config.yaml
dataset: "drawings of small networks of dots and links"
kernel_size: 3
loss: "cross_entropy"
Rows from block 3 of a small image classifier, named by matrix and row number. Rows with one number belong to one channel. Each number is 128 + 32 x the weight over its row's rms, rounded and kept within 0 to 255. All counts start at 0. Numbers have three digits each.
After each channel's rows are labels from the 100 images, of 14976, where the channel reaches its highest value: "strongest on" is what is common among them; "peak on" is the class under the peak. Only what is clearly more common there than usual is listed. The data: drawings of small networks of dots and links.
# convs0: first 3x3 conv (model.blocks.3.convs.0.weight, 192x192x3x3, each kernel summed), inputs 112-139
# convs1: second 3x3 conv (model.blocks.3.convs.1.weight, 192x192x3x3, transposed, each kernel summed), outputs 112-139

convs0.12:097106151118132107081108129120147105196126117126127105208185169121142165106137131099
convs1.12:152088128194143178146185120144158168138152134186122152128146120169136140111111130113
strongest on: grey dots
peak on: dot

convs0.65:090182104159104126061106132100189121162167126134155130111098125162143094099135166128
convs1.65:139144082222191097132131107098073221163099162113116131164119089132160160142058141085
strongest on: grey dots
peak on: dot

convs0.36:035149126153133143133159125135100131107139175098168138112092129078111148122098138132
convs1.36:128120098162088036161212097117097171126127136118148130183154161173174134119143087126
strongest on: complete
peak on: link

convs0.11:106083130131017130081116099139133133082122104135130116156095129116162146127124113104
convs1.11:136106151101125139074110056083155146114135141115139122167153137147112092134104088122
strongest on: white dots; complete
peak on: dot

convs0.90:119120125148160103123129086142136129134129097137128123125151150143110155144147138091
convs1.90:125131133136134149137123000122126152142123113133115125115131113136134140130122139109
strongest on: purple dots; complete
peak on: dot

convs0.53:121120087118059129127142094141102125157133155124108133123091113151088106137172125145
convs1.53:163100120132071132066127090138129126100165123137136113143136135135154126119128183133
strongest on: white dots; complete
peak on: dot

convs0.13:139141136122144138111156092126148152189118085066130198129161111092159151119130110155
convs1.13:091140120075134110118088109155110178107163129142081084177102191136108109102160146124
strongest on: star
peak on: dot

convs0.133:127124107134159122084158111112134035157098110070156140109213135125102146216151144126
convs1.133:123151095145133133194094130093124169093209087106152093128102227130167114177138149160
strongest on: nine dots; star
peak on: link; dot

convs0.48:147133121150155111068142099076106130167103121100161139139120135122145100132109129088
convs1.48:150141161112098103116019063113131113122152161075075117157151051091120075117085113105
strongest on: black dots; white dots
peak on: dot

convs0.3:169102133146119132070156130152107192203167132139127118109123151125110225136114095148
convs1.3:133111160107127096124182142178128113131106049079099131135129074140156073148132120159
strongest on: complete
peak on: dot

convs0.84:112087097104135141081122108104194146146104082072070127119105112129086092138147122123
convs1.84:173139168175136142118089132116116114184101096141091160179111138149183123088128141125
strongest on: two groups
peak on: dot

convs0.162:078101099175183089116120165119120129139172092070112138117110095119141143156126156077
convs1.162:153080153121137098194105163103115125081109092179111118069104108175135130124139077129
strongest on: tree
peak on: dot

convs0.94:136148152075086088123093126124087076148137151109089146071089174186136145143115059162
convs1.94:117184133121090128135121162125075108106180146063093148121178083136177161115154093137
strongest on: complete; random links
peak on: link

convs0.80:084203174144106096102044138109129134192084104116122111137121105130128046104113188130
convs1.80:129149139116181081122128158151141182114139167128167080120138126118145168104053132065
strongest on: grey dots
peak on: dot

convs0.107:077127119171108097163172119094180132109137128172133080200148128098098191138100114063
convs1.107:086169135156116155174109154177087120143148111106140129146141148129146134094141116111
strongest on: star; nine dots; complete
peak on: link

convs0.47:116112100119000120071136156119116132078134112120125130149113116123145119129103138123
convs1.47:128152112088036159069153126109126162124141129123113121141143122112133116134122138129
strongest on: yellow dots; complete
peak on: dot

convs0.61:140110046102131136120164109117121138092102185115130138123138112053114102097129127129
convs1.61:123149142122111095155074092118154101074150124098159103123134111049174133111130114127
strongest on: star
peak on: dot

convs0.187:181138152143163113161101104137146175180155123148115107144078106112072198102093139070
convs1.187:222091089039191179118174145089137088111128135117148109188090152093120083108108115086
strongest on: complete
peak on: dot

convs0.24:120204133052131090127152081136100068109187103120080142120147120082112129135088145171
convs1.24:141114175099099112126133091105153130082113102133085126096182141086105144109114108060
strongest on: nine dots; complete
peak on: link

convs0.100:128018057106178173160142161102107091138074152078153095105102198114156154114045182142
convs1.100:188171118102110107075102102041167023096149105179139082116136140066099096072201111128
strongest on: star
peak on: dot

convs0.118:126099138124151185071099131102078103164142153098097118125033143141143139088076140111
convs1.118:188129127226154189133140139131120129167131109125136107138110147133119122144189140182
strongest on: tree; black dots
peak on: dot

convs0.112:149138148169156106162112148164077043145140062090070129127109127069158207103081163125
convs1.112:108137071091164128175164123136127136174134080133112116125138114113093101087156139154
strongest on: laid out on a circle; complete; ladder; kind: wheel
peak on: link

convs0.155:105148151129195134211201122137104125187062088080142122128116078126166103117096146163
convs1.155:114135133129171155153137133141122094096166110117148205103097122066053151091127104127
strongest on: nine dots; wheel; teal dots
peak on: link

convs0.55:123099117143000119148086146138118132185124107118138122160103136118113154126127106124
convs1.55:132110127168004150147138244119158092129142141125130121107133139107126131125099108126
strongest on: brown dots; complete
peak on: dot

convs0.82:134107150131172140074146089152099101102110098156113122167085098096088138130165108087
convs1.82:116130113104080158123129100099116061102122122121124124138121125112116114113122127111
strongest on: black dots; complete
peak on: dot

convs0.78:121131090135170102159122128104164131147151077088177120111135173192134123116112139195
convs1.78:113114074097107113118173076142099129090089150130102095126113107151172136115152093070
strongest on: black dots; white dots
peak on: link

convs0.35:135144113134076113122104115109129126157141132152138127123135094118096156134161076118
convs1.35:112111114135061122145123144112117154127145126130139110129124131117123125098143122092
strongest on: grey dots
peak on: dot

convs0.104:155205048141115148140146190199097107154127115100125102122127136178127128167117138099
convs1.104:138138108149160123155110127197120143143133103123123083201105116096137133163072129124
strongest on: two groups; wheel
peak on: dot

convs0.99:133151122177226138154121105133124145083117136125111113112119121148131127170129134130
convs1.99:120148157121181103200103046119124184107122113130126153074135139155122111120152101143
strongest on: pink dots; complete
peak on: dot

convs0.26:125132086128148160085153154141162129113163190102138149110119149145132119186104072086
convs1.26:105153108093091039116137116139139135140110096185085139111087090058154165118108123117
strongest on: tree
peak on: dot

convs0.151:096133114155099159083153131132182134133107117152105104076141106107124088131165146082
convs1.151:133137207142105179177143100084151160105124098094172128101168132140129097131063104102
strongest on: star; wheel
peak on: dot; link

convs0.1:123150149148173107100128200152115122132087152120131102117134131113115155120132158132
convs1.1:128084136131199066165089134079163150114151137125137131105164103086116101070082084106
strongest on: star
peak on: dot

convs0.115:122172106095109096161097071180081137158116136074055114122132158091147114113100146150
convs1.115:147101074147095147122122098132166135132118125203072221149144108148107136158144107129
strongest on: nine dots
peak on: link

convs0.67:120124108114113184162163094133174114083094178128090144089099158118131168147112082137
convs1.67:034149120135125135127155097094161135114128114102099084115160097120161204100141134141
strongest on: laid out on a circle; nine dots; complete
peak on: link

convs0.176:175208127144122128140106100162135184118104089085145084086180159105159140086136128107
convs1.176:106137116110173167139174078115093075133161121137160129136154086095154109132080139115
strongest on: blue dots
peak on: dot

convs0.163:137113120135211103092152137147123109114150125128132104164102137146124150111129117126
convs1.163:163124134136143131095142172144122118109148112127143126113129156134162131134126136126
strongest on: green dots
peak on: dot